A small model that predicts escape time at each pixel, trained from scratch.
Data: trained on views of escape-time and Newton fractals, 145000 training examples, 15.4 epochs.
Rows from block 10 of the encoder of a small model that predicts escape time at each pixel, named by matrix and row number. Rows with one number within an expert belong to one neuron, the router's apart. Each number is 128 + 32 x the weight over its row's rms, rounded and kept within 0 to 255. All counts start at 0. Numbers have three digits each.
After each expert's rows are labels from the 100 images, of 14848, where the router gives the expert most weight on average: "strongest on" is what is common among them. Only what is clearly more common there than usual is listed. The data: views of escape-time and Newton fractals.
# router: slot weights (encoder.blocks.10.mlp.router.weight, 8x128), inputs 64-127
# up: expert up (encoder.blocks.10.mlp.up, 8x32x128), inputs 64-127
# down: expert down (encoder.blocks.10.mlp.down, 8x128x32, transposed), outputs 64-127

# expert 3
router.3:116143137202133149140108105078089143108123140147115148140059154142121139202103167104177133125081160136150061140162084113094143082200170122169120131106116105163165129105088185202093113172188143
up.0:123118111087106206110155105048080135135107142170173080063135097133125076059130150187078046102096138113128130119124104122105166121083124169154107173170136117086135128167114111136145142122108165
down.0:136112128139155166123166116221103137171126098162151150099121099160093142132117085111145139151134151081138191110181081109126121176128111166105078134218096123136117177169093135155089143149139131
up.1:157067137146094138138122117073082202100089100166144058163174090153139110155134110125125115119155111102118082133099077138117156101212055146107101146152122157121097175163129066073154139093118137
down.1:150094165136124171133102123179121072094130126176150054104102167123144148171137146074064100150165124138130135117032093047093091188149127071168146141144080167094117108148126108113131147147115126
up.2:149096225102062118138166136165075119136179119135146106115062144143136050110062116143119183143160128130129128127073106105135136095109121174094125167143129117107091119181137113104140155092064157
down.2:108124207145123143168123118143079104119187159146131118137216134133111131149110139080107123121156187138135161136124099032136118140119112161120115170139217124110153133183112136135139116080121125
up.3:112081171148090157150166126113068137138132098161142067123136102167101026119105144148111087117140151134141096143060046137167147094130126158120068151125131109087123135186110148102122186080121171
down.3:145103189097130148130117124179095136182168106194151087104162148188196127138117137086128136131146176138134159097158102105130123170167103105118058116141156107112130135173094108151113128139096132
up.4:140165133121136080099079160098154100107089111112083183131118198113134184151143103100133156135077127197110078163176168136167145094180175143080141111091105070160155140124080191161105111148167128
down.4:098160138191106115138101168140110155131120162105133139159171158133125122067123079183176141168112117113139120136140138209135156110159085153092132164142026128155163118116112194139153109097106145
up.5:081143089086133160107120108165140115148104118117185114117148075115127060129129162125142152122106132109139166071105133140134074117083171101157149107152134110135096104140118123089157177119109151
down.5:159119138185103112125135155128101123145185121096126198090085163161096144075118094163135098204133145090161096165098076183119122120100124164088130139137098074093125190100123119128073142129144154
up.6:187129136113126045066097126163112112118183140113135184111109162109091172078173088079121171119106094147139112179146182112178142116121142158102126180143097152113179122177153158124082098178177095
down.6:089111169140097128145094149086070152116183153138144185133168196135089120100091098095131142152117153127178127089103116059118141176151085156135139175175123103135131168137129119121126120097107179
up.7:137219129137194130114093184127173094136087117098097158110118104069125155131134132179152160145140084121161110116214184123120077198185183102133125141152145106140101105075074167094121137106151095
down.7:064133130121162123150142167167109105107116076159109134114175104129057150068078104119177172086153159077126157113134139193131123138139131178124109139173049151178136144144159179112120083100157091
up.8:081152123163113142141129108148150153146092061147148117144126073125168131150145135165175114182134164120176125116155078133056135118086146112120114104112164178128122154056097080132156144144120112
down.8:154118151116120106146101081165110120109133100165110053094114172183128119147125170089121135102086137160169081168141130122104112189106111166162104116038170153127138111124148111084098084099129068
up.9:080136139093169182138112111134112107135147132112098100099107086142092071093106187150113109069142134072120197128142160145116135127101097103155132125126162113083150115105092109115113173087097204
down.9:145120105138102140147083187062117146103105161101119138176104169088129138118135144205161157130173098164112096151099203149116103090116121114107151119127093068109153112042102147090113127074101125
up.10:134153117151139087094106154126162079128130101126061167119121128069118174184151115184174183169142125144114096134162205141168136125178190111095106121096135073139114108106094166120109106125158070
down.10:066126142129139108174126190136095123135115086100149179091185137099101161056091092157169145112120149080114145113152144182140127151145071178132126153134070167180167128115182173143159116115153120
strongest on: tricorn

# expert 5
router.5:122222121117163138095111139145170099086134057089109111130132161142111173129079087127181166088098128134101086100166150146107122105152171089118093106078152108204168108105064135123106121092176119
up.0:127107140188109088096133170113148191213111140123107099149087169130128130156137110177178124169235144163158083127146151142105082117177103097093143059106095155168171152087141152108170134110163099
down.0:166147124134113087177086119104108114170106124082128163141151199102115133149091189075113108094142109202164187112093198215108112109086149118144097136064116103136125120126165159118129156122131088
up.1:169137172210149115101115154121131197128099093117113069148106197115122157186140116116217161136161134158159050158149145115113148093196127105109152103113092156150154160090107113071155113142190098
down.1:142092174137102130165110131129124098104090096136115061164091173103078127116116173131088122137167121159126073158126159155097057116112111091113197128096057125136143080084150129084121132107093102
up.2:074171093147104176104119128123200158146123113152116163102139168155101137171185129184160123111123139158125138122134121122086177163164147156163117125101196139113090141064103107111108171162086131
down.2:126157100111146184105153123152151145122143113175199103087110099162105075121134115105141148108095149105106146139155062177137132172187157164105026098100102114147114140156151164129151114132126112
up.3:184167122092136082075112177126112115106136115140116084177129168128146166171102104126169113097068088157154043156160113144124119128152081086102188143152092133167160114180115118096172104114255087
down.3:145132181157109090167110162091078127134164097101173125123079218142088110134061144137119092141187131117165116151118126127096112075097104115158160158178093085116193139077117112134164108099114173
up.4:217142142144110122068131148088105145121134127126153058106113138097123187191070133114202141125066112172136071138179118116121146087165109133092112105117116192167120161170100127108116111087186078
down.4:143125196130116093117107106142135147133123121063103075134128170091090122162138090169156081150145091148103121116127119135111089151106077106114120145139082143151155127110145112098157172135058138
up.5:124068101038157104182161101202078114114111156108171120092176099095154079116128115112078134099130121130119118116083135148133120137083065083151095137116098119121094095186176139144133098141089163
down.5:129140140137120087093133115082094149104156139158111192091154135135101188055116105094138106135127146117195137114062134091205140108110061138116144107208150120148165170143154146130160082125155170
up.6:142058123148049139105141133112082154150132155183202114148112126145152041173152132121118144142122147109116129096102119110095115085168053177075124138151114079186113144168100109076119133143105127
down.6:140111164129214109157128135164087101095153114159094144102187207172116129155090191127048066134164146150103142144101126071097182170109085198198151130115128116092131132132097081131164117113108087
up.7:204137151111115125070129156083083119139151129143154058121122180106129158152092121114154153145021120161153041141150127129116166069165095127086110144127069147177119137189110144090124104148194059
down.7:181127196150165118167113166140135127142126168074161114111131184099078132086101082195103114118146130121170126151119139120117085157102086103115169156128076130101173114131149112073174145100061138
up.8:133102114122134121156109125168115145103095129143136130138168101104137139167126118077127141059143113110188115067127033112130124129138072121119184118153052136167122116182145093121166098111166140
down.8:097153165179083112144143139137074091162184101194134116163076173184139146128128102120113104148162190159149164133109080068173110092069117165127186188164136111113149150090130096136139109139099137
up.9:073079136130102180119120122117140114170101161143100171078136093115095085118166155143116096111161190106162223070093147129075166157146100157144127128143130102103046119074113114150126137147031099
down.9:119121139144117147121131111202140128118087117148119142083120124176106127166108109083059131156111161108133162117110073066159162184161163142135087089140118157121068117161115119186104130161137088
up.10:095143097071225133141160127169135116160093139119155129096146063101137099172143146152065123117132128143138153125163133158084129148140051074135125128091169145154063158124161137107127081167127119
down.10:146124139126143126094145141121175081138163119129200194116139142149077157093141083146110080177123114147185149151151110160146156162151129106070172065150141080169084136149121195163135143104112155
strongest on: dark; grey

# expert 2
router.2:078115041118114150136107155114182116143057107117096159090202115159151117146096162159098119116100089149102185120150113230137147123109124110166119094097162123121114137113092113095134158096125131
up.0:122097108122099175165120103071155124169113177163113118091102049124115116098125174141073099167101156101099172084153080154104112143123141124134064157105089133130070087125080128159109077156150135
down.0:121111052119164146144133127162154182208105140168120140117087097141079091092163134145129174112140124095160109121129112174106132082132091184054091182093083133140074073099101190158111111085150106
up.1:147133148143129082093140104101031163110114089114111132180143238105118129143100101129225152142123162182123000155100114125123139161107122121089126152144107131136138130125128121139159102126156127
down.1:093117156128128150126153097175104141172092089091139182088176100136106101149113123133099124126137126154139168143111172098111112087093126126159138117112149134083139150106133110096067131101166096
up.2:120139127181186092114126168101124065089120096089144175166159165163180123142119063148167132043149090204104087164136067115133100143135130184153164138111131112099112146111147126160162147093126129
down.2:120148158121121072099107101117080113087094143091150144130130177112177230147114162165080122191107128128141156147133170108130167130048126138159168136088139138103134143095215098113079154151135107
up.3:168145146145111105085162113138058152114140160176196120142134151102125135108120082134148174103100111101121052133107130117140172142107092135139142146151086113164105142132152095113143133171137117
down.3:128112165082137125170077118187132124138231109134147070144184112114107142130101115089089102089117199123134144145147118083119142137158095139166107113081176160120146131202105111113173124113126074
up.4:107098153150100184140127118183137047117161155132090160117100017125119181127171185093081139100162153044102170099121151088172079083093128114122141145142103069151109127168097180072143154117107134
down.4:141116101112151104121098077096140139077136145142139131094125105116089194084168131146148085101156186093098153127072183104160160059106116128150137194163165117100146141127124101067128136130151159
up.5:131130129096143089080156077154036158084121117104118117129149222139088161097128088107175153100105151191115032168102129123101142180082108108123135126149105115116092108119128099124143146151175106
down.5:086103194082176134142108137131144146062121129096172134133188090144086124151146200094077127104143170169162163158072120075119088088088110134142102171186150142126133096130092057131143152127156129
up.6:156117155134122128038154118113039174093154130128150153171128202078124158096116085125180171110120128106116030148116134114133168119132103160098137122146075101176124139112171108131130123156125112
down.6:100098125104126118148071082127175118141171104127199070099178140148142142121150124048105121052127133137181136133116104069125104136134098148175130127142188161170111110148128114150063144089136132
up.7:125126136123123078088192132116090164105113105142124121164158255128118130097115070119193163116110132174110037168144126128129122132087104130141121100114087182135128120115136120155145101111160124
down.7:099091159130148148100089162145125112137081112102126121103165179142134147109101193117112141115172101184069152132102144096127134137108113134162087105110145087142124112133125121138102128101171122
up.8:108124128033165143191113118124114088100128109121125145093145077081129124126118114108048125130101121116107194154146098152213089174116156093131183125090130123145080108159128121170111131115099124
down.8:149143074186110099076168184153135139132070055095119159129162114144137099143105156185133164183119124117146114166139175203148132097132192109088133160098090103085118142090142140137119118118106157
up.9:119085137100083206153133121107161117107127155146136156062151037134148141131102208144036124135164171053123203086122112133136087140131123122112097117132118134161128134143083098092090127129092100
down.9:182138031148146175074123106133161120144116138131123147147096081101096143148149093174158164139108150065084119156148136186131111095125125131079144115140077162172155122128171131135106141194139128
up.10:152164132139166089077186130175080131167114136150136125112141228103116191110132085133193161140152117120113067149155143135131163160149136169142159139156112164161131162127150082117113144143167092
down.10:110164177131121104079061141166123148155169137123175127128218121187076126111131142072063090098169139101099167107103094103165126115105058129117126168129179147122134085158106069126140169132119134
strongest on: burning ship; tricorn

# expert 0
router.0:173122180114145137121171068080082114109125141110093074123125160111109098099147121120158164111087183103106149163161172139095146139130092094174127116053076147135129095134147119163088111133121122
up.0:105125155117162109170119119098122076068164112112118094163107153137095141090126117027130129110179145205139074170090119112167155093167103157075060159173162094074185120175209174096105122135151158
down.0:050128175192092129105140130110085140120166133145163132094129152151142137056176160153098086135150109160134120107158138086149070116097123070125131142137142115134100139147145139111094169112142202
up.1:174098190168102084134125101134115137122198145090085098152080124117163188115150120047134136179168097080197166149131116136118150131130163117116133134052135131078128095136145141166063102157153107
down.1:117112180161123121197149123136118137179169160102098147165149212102178148083139095133123128085138123137131097168146107137138104092062092140148120138040109097163183116121157177132157091071098116
up.2:143128151152217132174167111096106120132128077087056102073107166206074116155058088146124146122131114092181160160133126121141125160090088154133163101147107158112151139113109191135151137175082144
down.2:140133152095167165152094100105151137142156137171168125164149164138095133126144160134043105139138123111121154107135117121149158182073136138196195106086134135112124138120075127117106117121125082
up.3:128098085135135123120109131167138122142089178145219144096174060111164121111153133115134129119076092133153081073102137132077124138098106098143121120133124108111044118111113085067123099107085126
down.3:063101173086097102126105132180088107159176132165076127096170138156105128102181090099147121108079180141103174143106104109133130166190072171114116172177120161124118129140168112133139167114104139
up.4:064165138191132138180147106149130091083128104100114138169114133135072128150174141118181153122113207185106136154115144104131080140126142179152137108123115142111099195077128171119112112125098134
down.4:093162134095142156080086103121137140129100104151154165107138130113106090107130146182129118084130136106078164057117117213117151117095112166196088070114132178120077095116089121142143124176115091
up.5:219145178123086116128099088110107104105149169079074119168115094127190172126145127050104181156150064098153168110120139110124156138099161135123150136120147098134151072123086133150113130188167104
down.5:072108168141166156175141150126112110156174141141128133195153156118176101090132142123070151129158121162133081145109116097107105042082106171160146138114166093142154065186173137138151097112111108
up.6:096147151111220108153157138095105146090123102137141071108138146178120134104055110094158146123140142153139001183120116122175159133157112143093092123145128090082192135134213166099137134171132150
down.6:138140159143105084108124136089053123132139143132120131103123184180153197079133137090122075181137116084138100112151174078154109141102154091093170106177151142120124140126145089129069193153141185
up.7:075149139108154121162148120119114089136088122121120069170130120106123151093199152079147119084172134200121075129109110117099121126154131119146117128180158118095113057102170141115128113181157146
down.7:072188141130123143116174111160116193153143171128097123053152120135140104078167158096100095184092136078156118089202147081159132144146060125153104152176163131137127088154156137164134096133162174
up.8:175147137138120104103153089120109057099122201117078188189096121162137141102110121066114166136174097154125107153092088090163117136172121183055137115157150093129172089138128113165096119181147135
down.8:086150174150150122123107111140090135096173164115134087154110174142183114099133164087102054166127129133122117136146137060163119101077112137154158154149158115202130122169132159123103160070102163
up.9:112161146153188092191146091094102111129131078148117094140108124184133121151120093096152143129158135136179025149118129125169128115175091120044112105137136117086200118144190158080099112189113171
down.9:107170120090083101111085146083083156120124135106149134081125174132173160126162159140116077147108140122177098102167145156133117128114167088186112146177160071134114126101110160097069163116113158
up.10:102141151115105088056108127193113137151132053072063174139131194137119095186091108184152137107144129110170134082115171146161081119123145126135123131117126132156171139156107110121152109083137153
down.10:137143083145170110181074132065122106131075130117134124113050174151157150172067173201078108130108127156099184152132093185158132145055172135198108149112119080116149132119133116115129094170106105
strongest on: tricorn

# expert 6
router.6:091116140066111232073115109105123092136132114105080124107155089115148119143101186117147106129141118061100250118145174132124120170155149124152109128121147124131135091117093137192129123113102117
up.0:185114112108153114152165083110145209163177112121094094089121128145105097150138108121125148132130118102091161143162159160111098121122107090167143129100115078133197200181131183122119058189130159
down.0:163118133140111073142091140064090118163121129082141129222123174124087142147096143126072102074118163142145121137092123180150123116099144092135151124076143123139148063135115212113130185120129127
up.1:139136121109170160222101174137169132228133136076122102129147084138133172128090168148069084209138080112113117132143088131085114150109109081166115117019175099125137129124134139140109084128109121
down.1:144093164104122135194193164071157121120158175122162115154067156101155109109120131140137157088169080178127095115201139181120110079107089139126107162092160120110166149056198093101096150131134168
up.2:115170125079122074114079074114106112082146099096130170179110165125130134117122067147132152089123116195092085175080137118195127082094159184081143150185159102096137093106147127136178155168151126
down.2:135160170128112117071142087091125089120061149074203155095152148129083171169089177161152102126127175144094100087160175140104159151126124154128070041127140092152076142099105148131079139083180137
up.3:135046106127118145148154114099171106157139150136096178123118105104070098189111140059038114110154155084133187114153130147086057123091100110133080120130114141155154189143130162115102068132100138
down.3:153154089116176144151106150075109136170101169091130138141140140099132163124139116146132157065185148124187157141147196136143189097156154130114133182084133120147123114184138139077143123151120099
up.4:194087109115150106126128075107126155165184129136096152116131174108071100102106121101170187154107101124173141169141155165082094111077137078151130157109134108059180110124102094101130101186156115
down.4:202200122120052127127081136058083113167173196101104117151101138060127153153137140116093092093168143105141116109126103173134130099151183048128129163088072111122135110134140132110086208109130156
up.5:104101133153106167101188115095134143081135139145075139080123092106080108193159154048061094115162197077127210094160132124106081154147111126140121151104120153161126183139099192129061102120129085
down.5:144123136083163129137106158139116129122050110153140104174132070110135138091173121128164146084195151126131141183109191119130170045147144142154125149116140113127160088167132108070162093149095109
up.6:107164112082126087123093119163171128101139118083131124188127124118171091093122099217128161130085150185135094180088139110160163096115150166141145119152170129113191134125125156116142149150183135
down.6:118146101125129077078158109078132115076091134082147158120059172180116193110107163154178088130093118149109128051146183101140126168150140138132130075136077110163098146106123140120077169094174192
up.7:162079167166124058106180106121114064164169159149153129141117149133125092115112094116117108178151202174131139137116153104192133142145087100152110129128114176155088164120134113115132062119098164
down.7:134088156133162094155132109167071182099217121113105139110189139145106126118113105135136139133081148109099188092124115079139147129114079120124152173141174110182138143136148179139140062119125146
up.8:079078093117187142175130154095219117138098141083147143123131127143120151139138127117050111159171148138100087083110106161098168116125086120118125120111129172159139191073151128131071121135097125
down.8:094088151138107092136138156177137178203154147196117137150076154093125115138097125098094169127122118171161121055203167191110126091132123123133141125127094099158171066089117079133099155056111103
up.9:125127088120134125005145112100071090083111152136157080138163163112121101110122070158172079096139106146093110147184140100133190170169161162176131133158080146159089128117122070121178142090186106
down.9:119123132084170151114130145155124173065103182132121124081119114149152095126143127125097155137065107060144113188100109070116156137143118208065127111129165082163102178110161071141129137118167099
up.10:154113131181132098134143116112162082170166126137074142135097134120117073133106118044107137097173184121131184125198111147128100105146089106124122127115134189148177172133089158116132085147149168
down.10:139140093132095144148105165126097110161079116133131127119154113082123139107134103055123116118191134149133145157157184153097171081120145149136125158090171133113135101170070144114148089152104118
strongest on: pastel; Julia set

# expert 7
router.7:104205154119119175120125092097140127147170178130087089121080135105140161080184111125101119150090139124110142146156146159148146116121162131135097168118082116123148111152118128117122178154212120
up.0:129089166157129095111116124118106160165174174145169121097108131145104186156162138126063091140156171151159098118156109165117207084103081097134166117036116138156117143108149179150113104083118099
down.0:214124157128147136160167122102096109175149179129188152174155139088108114105127068121108123091136117137179116121180114167143155154086137109108132123070102099138108089101132176143109141106132123
up.1:085110124112094139144095126094159121059074069171200144181145113133070110154138093124141141082063129079099154112144147130084110126149069143163139146152123155121132169131125119110087074135109147
down.1:186189139137081133148128132088087131069094136122126166124124166159109144082130122141163092170091126152134123110156115117091140111094100115056129149178129119153164167050143155070100142134150158
up.2:154083152130119105142144126106063101152247174143145098094096118160133141065114152086092123164121131120139080123165075114132151110114174122131158165137133139085092119133187137144068108108095118
down.2:158139123096117124139092130135153167188171153150131115134151112124103103107139115099092139107127115090116162122123090079119117092164076137131120182165129142126100105124162143152150086128115173
up.3:138120136147092193156118110147180105106146201103058109140105131167124171133129130079068136150153149143084225129131122117137099080116214165095059166158130132120140158190113127152037140119121129
down.3:108104129069128133123048109120126168104097126118082091134174118140150109126080159081123120131089167156080132125127121070173144152135070125148050150196151134108119160138079076118166111159074093
up.4:159181101172172090127137104184105158152123177127085138163125131035155164151163134085208122139106104178119053165109122138172133103144168068144134110111223107138166117129157179136124135137145155
down.4:102150084138132133133127098119172135189183153153146128108079118119121082090135150122179141094165126156163147155107176199139159180140139072131105098011123150099061115207155139160149113116155103
up.5:117050174147101167114135181068123143145125097145181149096123140156122107105130112100097144144181141144130123141180078109103128109173136133135122139155094125121104149141171127188102080097110120
down.5:183068125101154094135147131152088126132095081135128121153117137115050132123108132120115114097131099170123143111127119034104132099171092142118166177207154129177143095092125109123084136107156112
up.6:092057151132133074131145117144105126139146135160194107101157148196089106125143110141086102077192141136118095145164137142153136124104060113134155109083107153143098112139193171148172099142125127
down.6:163081183131179102129160107080128088164109158116216139175176142101126119089072113126113110116131079124105155067129131091153166132075110122111136105108164097125104144096203183118109144080151130
up.7:135127124141108166127141157099150118096131132118056118143083147130143132160101120091119151150165150152038209146110128100155116058166202172102048129159172138145167178151144114166051168128117159
down.7:077094136084141087089118088110140139104130115138096100143164131116113140150070147097132114119119174144079102142143137077103128169191092141149084147163232143141098131169135085099145102125118133
up.8:106144142140119112124139124140101177134103090129187094157152160181061124189104074134118145068160155120152110130158146105155149133167051151119114138101080157169117124181177134167136111118159129
down.8:118141158122098102129161129081120077137124121130144146130136182099125140147110145139140067166153119123152134129142107038081146097142123113105138146081162105140091137124160158108101149105147136
up.9:116121149109119161092122137090137147095088030135090131130167156118157077148136115100174160112118128108132110137141165140109121129198083160078038098153112131132124112141110115082104121169125129
down.9:122158215156068136121168088102073142108119111138147163080154147209163202116153096114181104131104132137121100135096138078115114153139119142093105117143194178149148174122169171100153134128129154
up.10:157111117130093161120117165162207114170145177123059171178100190102119144109085142153142093121070135155088134094083137153154110067120160131171070117114123144127141182090124141164123179086122162
down.10:176131132127139108123147066113146144151115180142132111124130095170162097187115146103128100121117155124102153172083134115120138169150146066170070133112117170059096109184118120132213171188071114
strongest on: grey; Julia set

# expert 4
router.4:086106049101103197095132155133128155116088190167181119095135075148162119131125179162133088127140099086087128077144102117074091122106168156198114121168122139100097152126078108087090160105122141
up.0:159131144110148115109151145100079149091128087118140102165132149127164092090119051136155118099043091150107112109133107147103138063149137190126111116141163097160115139131078123159151152117193172
down.0:191074113115152170079131142153114136128117146101130155103117147134102149096152118205148114155136089139161153090136126164088175153173168160130101141204180124106127123085098105128153170150116173
up.1:098126119140125151211061126185173091112125163191109160133056101147124197155114150063073157156116178130152136147108127113140108080150125094105127117134127087150178117111111173102136108135132140
down.1:130125122152136170154136146099114108147148108190171125114155115111108105155082082041154138113195137094143105138091112122158128120152122110115149102125108143084113098150094186102092134120138121
up.2:114125128101137140155161129070089140124141103122156096207068119107091098129113125158147128104122181033096152124157127139092118147102117163135131127119141129107136159056088105218092134123107119
down.2:117165157175044108107127164128145078088135129138103063123170117149083116048128117154155160138114161147133113147114190107164182094113157199127110115140133133105227092124140073120118105109147120
up.3:109092125125147152099075096146161091111132210114107137089126127116122191118135180069085164148114132196150092136112146185153180079165082132119153154081150064149201124171134168100125122142165114
down.3:101127073138177146158073068115165174184120132117099110165096062071109105130091113114119165116169117108170083098162133139138156120156179101110140113097155076127111066156100185140100157110123107
up.4:180118129146164125129169134112074140052094107119155107138155151160140058189104092128139151136120096178117136149155069130088137134052141172144154062108125138104099161105083080120086098047095141
down.4:132117152069135153141164181122112133122108125124086087136118149095132126194131112182160128119104114159180139126121204110105127132102102148084073105133159137115135161154180126133182109169100157
up.5:120121121108133088133105107028150069209166146127097144098144147116111118117136087120108123164148150197117170174149180181184107098187137140134105108123164144128115089147125175171149108129108098
down.5:105081093119146090115075101146113162142086115078127142069046167127085142095074112133099176119067132131139170151181109135094161142175102116102085140122123130134116172120130158160150123102184102
up.6:137120110114182174085091114139142154165146195142119127076144142135132134113087154124074124146158084154115136132086121157105137094148128147158158158104145123121152135141132180120088110121153096
down.6:090123086180113154177072110101116130146137207070118077139080116111127092103094136118137140063085112118155085129179133115138166124145144174075139142053158116152088077103169105107122129112163091
up.7:153152118087107111167131143079105147147088108070122103144128090100165164121119143134127084058168124080130161147055093152061189160085124094083135112105166075138112096136155130170133106215137118
down.7:128165133133148136169117064096153103142137167084034092126071122085081124128100120152136163089103127128179146212171142103103117165105142180136138136105166087115182130114177112073125157123107150
up.8:141137142137158077116133134087129140111110084091129173164117193152127122122108043145134169088097154191105133188170078143156119088114158227072124117145140158122105166075117145153127168105126090
down.8:153096146129130112161127127100153104123091158060148161179180141139119154154117133191090143121132121121186094047164177193086123203095155186139108101158120122120094149155124106178117094139129118
up.9:135141168141132038089148125084135118109138106126138152114151197132147091110109049134102155104085151197129147170179109137143123094109096192055076130141153145095094185118124120154133176102103144
down.9:136119107131182146128101092117198128111097146077141096125173111175152116109144148190110124112118096149150127066173140203143158168130185169133123072094154162145101128103097073168124126108159140
up.10:143093125107055115124093121080092121120110108150136099159172101087105167098167164148192109048179109078108115143073119119149172190120104131060139168114164138126108088199198113124155079163130131
down.10:106129131123168127131054137122054166100160114107035142113033122104087144110120122163148166161096155103175130142112101084154070069112101151114109129138171114095194131078163168158109125099102139
strongest on: sine Julia set; Newton basins of five roots; warm